{
  "encoder_arch": "resnet_bottleneck",
  "model": "image-text matching model",
  "dataset": "made-up waving flags",
  "train_examples": 195000,
  "image_size": 48,
  "crop_scale_min": 0.8,
  "horizontal_flip": false,
  "translate": 0.06,
  "color_jitter": 0.2,
  "encoder_norm": "batchnorm",
  "encoder_activation": "relu",
  "encoder_drop_path": 0.05,
  "encoder_depths": [2, 2, 4, 2],
  "encoder_kernel_size": 3,
  "encoder_stem": "deep",
  "encoder_avg_pool_shortcut": true,
  "encoder_widths": [128, 256, 512, 1024],
  "fusion": "cross_attention",
  "tokenizer": "word",
  "vocab_size": 53,
  "fusion_encoder_width": 128,
  "fusion_encoder_layers": 12,
  "fusion_encoder_norm": "layernorm",
  "fusion_encoder_norm_position": "pre",
  "fusion_encoder_activation": "silu",
  "fusion_encoder_mlp_ratio": 4,
  "fusion_encoder_head_dim": 32,
  "fusion_encoder_fused_qkv": false,
  "fusion_encoder_bias": "all",
  "fusion_encoder_qk_norm": false,
  "fusion_encoder_parallel_block": false,
  "fusion_encoder_inner_norm": false,
  "fusion_encoder_positions": "learned",
  "fusion_encoder_cross_attention_every": 2,
  "init": "trunc_normal_002",
  "residual_init": "none",
  "optimizer": "muon",
  "muon_scale": "original",
  "lr": 0.0093,
  "momentum": 0.9,
  "nesterov": true,
  "orthogonalizer": "newton_schulz_5",
  "adamw_lr_other_params": 0.002,
  "grad_clip": 1.0,
  "steps": 5400,
  "batch_size": 256,
  "epochs": 7.1,
  "lr_schedule": "linear",
  "final_lr_fraction": 0.1,
  "warmup_steps": 100,
  "weight_decay": 0.09,
  "adamw_weight_decay_other_params": 0
}
Rows from block 5 of the image encoder, named by matrix and row number. Each number is 200 + 20 x the weight over its row's rms, rounded and kept within 0 to 999. All counts start at 0. After the name is the row's rms in percent of the matrix's.
# convs1: 3x3 conv (encoder.blocks.5.convs.1.weight, 128x128x3x3), inputs 64-79, a 3x3 kernel for each
convs1.63,098,209,193,209,190,193,185,211,208,165,204,205,170,191,218,165,179,214,195,181,216,182,223,238,211,175,215,202,198,224,203,242,250,191,166,206,196,189,210,221,205,215,222,215,153,183,163,183,201,209,211,181,185,213,199,148,225,194,181,223,241,200,211,172,183,176,165,206,188,177,194,202,181,176,206,219,242,216,202,222,227,210,168,214,232,217,214,217,192,202,213,204,227,197,200,203,191,175,203,195,176,199,194,238,214,197,219,187,204,196,204,226,202,218,219,190,206,185,195,202,222,167,174,188,208,198,244,223,212,215,190,189,188,184,192,199,202,218,212,176,180,189,180,206,205
convs1.64,096,197,183,187,203,191,198,192,185,224,201,207,179,205,168,197,198,187,198,208,198,178,172,209,222,202,177,207,211,200,179,201,226,211,174,182,181,204,252,198,222,262,185,191,208,189,207,164,211,211,188,204,172,202,188,215,221,166,195,204,187,201,186,172,191,217,163,203,182,195,176,176,182,196,209,198,195,217,200,202,191,200,230,222,187,162,199,188,193,166,194,210,215,147,193,189,173,199,188,182,206,185,172,221,195,210,180,178,202,210,204,192,173,215,184,180,167,192,161,171,196,202,175,200,173,179,178,195,171,193,183,182,194,195,168,182,186,223,212,206,208,193,220,214,168
convs1.65,106,189,217,205,219,210,186,184,199,202,171,219,197,219,206,183,224,208,173,211,174,209,219,197,203,211,194,185,189,142,199,195,192,222,207,210,209,199,181,210,183,186,209,213,216,246,222,205,206,212,201,205,209,211,202,181,185,210,185,142,223,220,208,230,189,203,194,212,197,213,193,196,202,203,170,197,213,197,225,207,209,211,230,143,199,233,196,212,196,191,202,190,183,233,174,182,211,207,186,190,214,181,213,191,191,239,176,205,237,199,166,177,195,199,211,183,195,212,180,207,201,211,185,222,177,161,184,206,193,216,184,177,184,182,188,179,191,189,174,207,205,211,218,235,213
convs1.66,094,216,227,198,163,238,237,176,214,168,204,170,206,209,213,222,181,190,180,252,252,207,195,170,216,210,214,210,203,207,177,218,201,197,185,208,193,183,176,221,207,190,206,203,200,164,231,245,238,214,233,192,191,220,189,171,228,194,193,216,214,193,202,213,209,191,163,179,192,215,195,192,198,225,191,222,191,161,198,218,204,206,189,213,200,196,171,200,190,192,202,185,193,218,178,198,199,199,207,207,202,161,185,200,194,207,210,215,209,217,212,228,173,160,196,208,208,178,205,172,173,200,189,155,192,203,210,201,212,186,214,226,180,183,185,170,175,185,184,199,190,182,207,181,191
convs1.67,108,205,172,199,193,210,199,208,203,183,211,205,180,182,187,156,180,211,199,222,233,236,192,199,231,224,182,229,192,190,221,188,177,222,225,226,232,217,212,202,181,192,177,181,213,174,195,194,248,189,196,258,227,211,240,204,193,218,218,190,193,173,200,176,219,185,196,191,240,206,180,191,198,188,201,209,197,175,229,219,215,218,182,200,213,178,178,239,228,196,229,177,191,206,190,176,189,191,194,212,175,208,240,173,148,228,223,193,213,240,200,202,196,232,188,172,165,187,195,182,207,222,158,169,225,206,212,221,176,206,198,195,196,192,190,201,206,183,190,210,181,173,235,205,203
convs1.68,103,182,217,192,195,221,191,199,171,184,219,234,228,185,199,196,211,213,204,172,180,241,147,179,248,192,231,222,195,171,202,192,172,212,186,217,247,212,190,202,223,199,190,179,202,195,216,186,220,224,182,224,198,193,219,222,196,217,166,215,237,179,173,200,192,207,197,198,217,211,177,169,210,205,180,189,212,203,199,194,197,210,192,172,198,194,204,228,212,195,190,215,220,196,189,202,207,201,189,202,194,188,227,197,196,214,176,201,242,195,180,190,185,178,195,177,202,183,193,211,176,192,171,155,206,229,189,199,197,229,192,206,231,210,185,199,220,198,205,213,182,170,214,209,243
convs1.69,100,225,174,213,193,193,184,237,187,224,199,167,220,200,192,206,177,218,202,192,164,195,175,189,172,190,218,242,205,206,173,166,211,206,223,266,164,182,195,199,223,227,213,175,177,218,182,178,203,175,236,204,217,198,189,212,210,204,211,220,238,182,214,221,216,207,210,196,194,200,185,184,246,187,220,204,195,208,184,188,194,193,198,199,191,207,212,172,198,223,202,213,221,219,195,197,178,211,201,228,207,213,201,171,200,186,203,235,184,217,165,207,220,196,159,181,192,213,184,222,216,192,178,201,179,218,193,198,170,216,197,202,200,217,173,211,180,218,215,220,194,210,208,160,184
convs1.70,094,221,194,186,216,183,229,225,223,196,204,181,208,149,166,242,206,196,222,248,197,191,193,196,155,179,224,219,191,191,187,203,196,218,178,184,197,198,214,199,189,190,175,205,168,183,229,224,190,228,179,234,188,185,197,193,154,235,188,186,195,233,199,175,210,173,217,210,219,228,190,183,192,219,195,203,200,224,205,182,196,189,249,199,211,199,209,196,171,209,172,224,180,172,199,199,200,237,213,196,199,194,201,207,207,201,188,176,168,209,172,192,176,203,215,203,223,205,179,234,214,208,161,214,174,175,174,192,190,211,204,227,213,179,220,214,162,185,175,177,187,186,179,163,159
convs1.71,096,178,179,178,172,216,215,195,211,214,195,211,175,188,209,168,185,192,195,215,183,182,205,213,237,202,201,205,205,211,156,246,217,174,248,211,178,177,191,191,206,205,199,210,190,163,166,191,215,201,214,208,185,179,142,196,205,189,191,201,184,161,227,182,209,215,195,219,200,217,164,193,187,182,211,199,222,228,217,182,192,222,199,219,202,192,234,235,185,193,215,211,212,194,201,187,226,175,184,205,191,206,181,210,196,179,222,181,157,200,178,195,179,225,220,207,214,210,245,156,176,224,186,183,200,165,194,193,206,232,163,192,227,187,184,222,208,186,165,203,209,202,186,152,212
convs1.72,096,179,152,204,187,217,200,203,216,186,218,166,204,223,201,214,191,225,210,186,182,194,199,194,189,230,181,193,185,160,180,210,212,246,191,237,233,270,238,226,225,185,194,173,190,207,185,207,160,217,194,222,203,206,221,208,184,194,223,170,167,181,201,209,215,187,187,193,216,206,168,181,194,213,202,199,199,197,205,210,194,196,208,214,194,176,171,188,212,183,219,204,173,199,167,219,198,174,197,177,218,207,182,166,184,225,173,182,239,191,230,215,174,181,188,206,211,199,194,198,191,200,234,205,153,170,142,185,171,195,215,201,210,178,185,192,212,176,218,211,193,202,174,218,191
convs1.73,100,223,204,191,212,195,209,221,226,182,206,225,166,193,167,197,186,225,189,197,190,179,207,214,210,216,220,199,185,187,166,196,199,205,198,186,168,235,203,182,190,187,179,209,156,177,191,194,183,167,237,179,224,206,185,196,224,200,218,187,201,170,169,208,205,175,195,183,199,203,226,215,191,206,245,209,214,220,169,216,207,186,203,234,212,214,211,160,225,197,172,158,222,217,227,226,220,190,199,189,168,199,230,207,204,230,220,201,203,236,211,207,199,187,161,203,168,179,247,183,199,203,207,237,236,226,176,205,177,169,227,232,219,185,188,184,217,204,177,174,218,203,193,237,174
convs1.74,092,220,182,195,186,208,215,196,174,164,191,174,197,182,179,192,190,183,175,209,197,213,227,203,196,201,207,167,202,210,205,208,239,191,237,244,178,196,199,178,175,227,196,145,231,199,173,171,181,192,179,200,181,197,156,200,198,206,197,213,175,191,221,195,216,196,195,198,189,206,187,188,198,207,193,204,230,206,207,199,211,192,199,205,209,209,214,203,176,190,211,194,184,209,181,186,225,196,180,203,169,209,230,175,192,185,208,206,201,172,188,193,220,197,212,194,180,196,219,219,180,227,228,234,164,188,228,198,167,194,222,207,188,200,167,192,203,230,197,190,212,231,175,224,187
convs1.75,104,157,169,190,180,184,174,187,164,185,222,198,200,173,159,168,197,163,178,213,184,193,214,220,202,227,215,201,197,167,177,187,220,208,197,191,219,207,200,197,173,182,224,180,234,205,201,189,210,250,221,196,246,238,189,167,177,195,183,198,233,205,229,210,197,195,187,189,190,202,189,223,188,180,157,199,182,202,237,207,196,209,210,189,192,212,208,220,218,248,224,195,196,192,185,211,194,199,192,237,207,188,191,208,216,190,201,214,238,210,186,227,198,176,225,186,190,192,194,217,221,203,239,195,246,157,245,185,190,191,189,199,172,185,211,191,241,214,208,179,207,205,181,220,186
convs1.76,098,213,218,203,215,183,196,194,182,175,216,194,208,194,193,191,192,198,233,204,205,221,184,199,166,183,204,249,214,183,209,203,205,184,183,192,207,190,188,169,218,211,223,200,177,192,210,189,175,216,217,198,186,219,205,241,203,185,200,177,209,212,204,217,191,215,214,217,220,203,213,183,215,179,198,221,180,170,181,203,205,240,203,171,175,187,168,149,252,223,226,211,218,205,190,175,168,205,232,203,185,218,233,195,207,181,185,247,192,208,205,208,196,202,170,210,209,217,214,204,173,219,203,203,198,175,209,218,200,191,187,194,206,202,225,225,179,188,191,195,181,217,194,160,189
convs1.77,099,225,200,215,190,204,226,230,195,161,192,203,220,220,193,210,216,173,167,187,175,171,207,179,211,213,201,178,230,234,187,192,197,208,203,193,206,167,180,207,216,226,215,195,216,231,227,228,188,237,209,211,221,164,174,144,166,217,240,214,200,192,198,217,188,197,200,195,189,207,205,215,210,185,200,167,204,209,186,214,169,211,200,203,195,187,220,208,201,179,183,223,223,196,201,190,213,211,183,185,240,237,187,197,213,225,212,178,185,189,173,191,215,198,181,178,222,204,192,188,201,203,203,222,207,217,221,194,205,203,184,209,191,204,181,201,191,202,199,187,219,181,209,184,184
convs1.78,091,226,211,196,191,162,171,183,156,204,174,181,213,161,184,201,173,188,219,203,197,167,183,233,194,189,214,197,182,188,183,214,206,188,208,181,217,209,189,209,202,224,192,190,171,199,190,205,178,188,200,194,206,191,201,186,189,192,223,215,202,223,231,186,192,208,220,211,222,191,183,202,176,188,191,179,204,207,197,191,202,175,144,201,174,182,217,193,200,199,174,174,205,192,213,205,215,209,194,203,183,194,223,204,192,215,220,202,189,192,204,180,184,226,196,200,219,172,207,174,170,211,213,202,213,160,185,187,163,215,179,186,182,211,210,220,170,165,193,202,185,161,224,186,174
convs1.79,092,209,196,192,219,197,189,212,167,197,221,185,170,226,202,179,211,194,175,212,191,165,217,212,192,194,211,190,202,189,191,192,194,231,195,211,219,215,170,184,240,210,173,184,202,220,198,202,197,225,209,205,208,219,239,186,192,166,218,197,176,173,187,189,214,211,157,192,192,188,178,201,199,187,183,200,233,224,220,191,208,177,220,197,191,232,254,204,222,251,198,201,227,195,224,210,223,197,196,212,170,190,222,190,225,233,193,209,206,186,176,203,169,209,198,191,188,199,212,203,175,177,206,171,196,217,220,213,192,161,227,218,208,195,175,182,174,171,189,193,199,174,193,200,196
convs1.80,099,233,204,161,197,182,166,213,169,210,208,237,206,214,188,186,185,201,232,240,218,193,213,196,184,218,205,216,191,191,175,209,229,202,221,251,179,218,199,181,193,204,203,200,189,202,181,189,170,181,199,198,217,227,201,193,224,180,217,190,176,193,223,179,216,218,201,200,205,191,155,164,197,215,213,216,197,214,192,209,185,204,214,191,195,198,202,210,209,191,209,211,201,218,197,197,204,178,153,202,204,199,218,201,213,186,215,208,210,199,203,199,189,188,218,207,205,189,192,169,176,172,215,236,219,196,176,229,209,207,196,223,211,152,175,193,244,229,219,183,212,204,144,178,165
convs1.81,094,188,184,210,209,222,202,202,177,209,171,158,199,185,238,215,186,171,206,197,212,193,188,187,191,158,233,203,180,191,194,169,195,182,176,190,191,190,193,219,229,205,216,212,175,201,194,189,187,197,199,188,190,219,211,178,180,227,189,192,183,172,155,197,183,205,199,214,192,200,186,205,181,190,185,202,224,210,194,179,200,180,218,219,209,192,227,202,173,198,187,180,213,198,189,216,188,206,181,171,180,186,199,206,167,170,188,204,188,194,200,162,229,207,210,156,215,184,168,180,163,216,181,193,220,236,243,205,177,193,195,195,183,188,175,197,170,161,177,211,168,181,174,180,206
convs1.82,095,178,167,229,196,180,179,170,178,199,195,217,223,173,186,191,179,204,186,233,197,215,208,205,211,221,212,210,219,210,230,193,205,212,237,196,251,228,221,185,193,226,210,183,232,209,202,217,214,235,168,210,243,200,183,221,186,180,215,206,192,211,185,218,213,183,207,213,179,190,197,168,202,199,209,209,188,205,206,187,226,228,196,251,194,180,230,223,189,206,254,176,202,212,175,214,192,200,194,200,173,176,247,163,185,223,212,204,200,233,206,185,208,211,199,187,202,204,201,207,192,211,229,188,199,184,165,198,172,210,174,183,202,211,221,199,174,195,193,236,187,200,221,205,202
convs1.83,096,183,171,201,204,229,209,181,175,186,198,171,192,209,221,213,203,208,187,183,194,195,205,226,208,223,206,199,165,165,176,260,233,227,170,142,176,194,204,219,193,201,191,212,185,222,139,171,186,234,225,209,205,177,215,195,206,220,217,212,216,202,178,214,214,217,184,204,190,191,190,204,197,192,194,193,194,202,210,198,194,185,182,178,166,206,242,209,193,233,189,201,222,217,190,191,176,202,212,187,183,170,176,219,210,205,169,174,202,188,222,204,208,196,191,209,193,226,209,225,220,208,221,206,202,212,148,205,200,202,198,201,198,186,185,196,220,195,192,189,202,212,192,179,199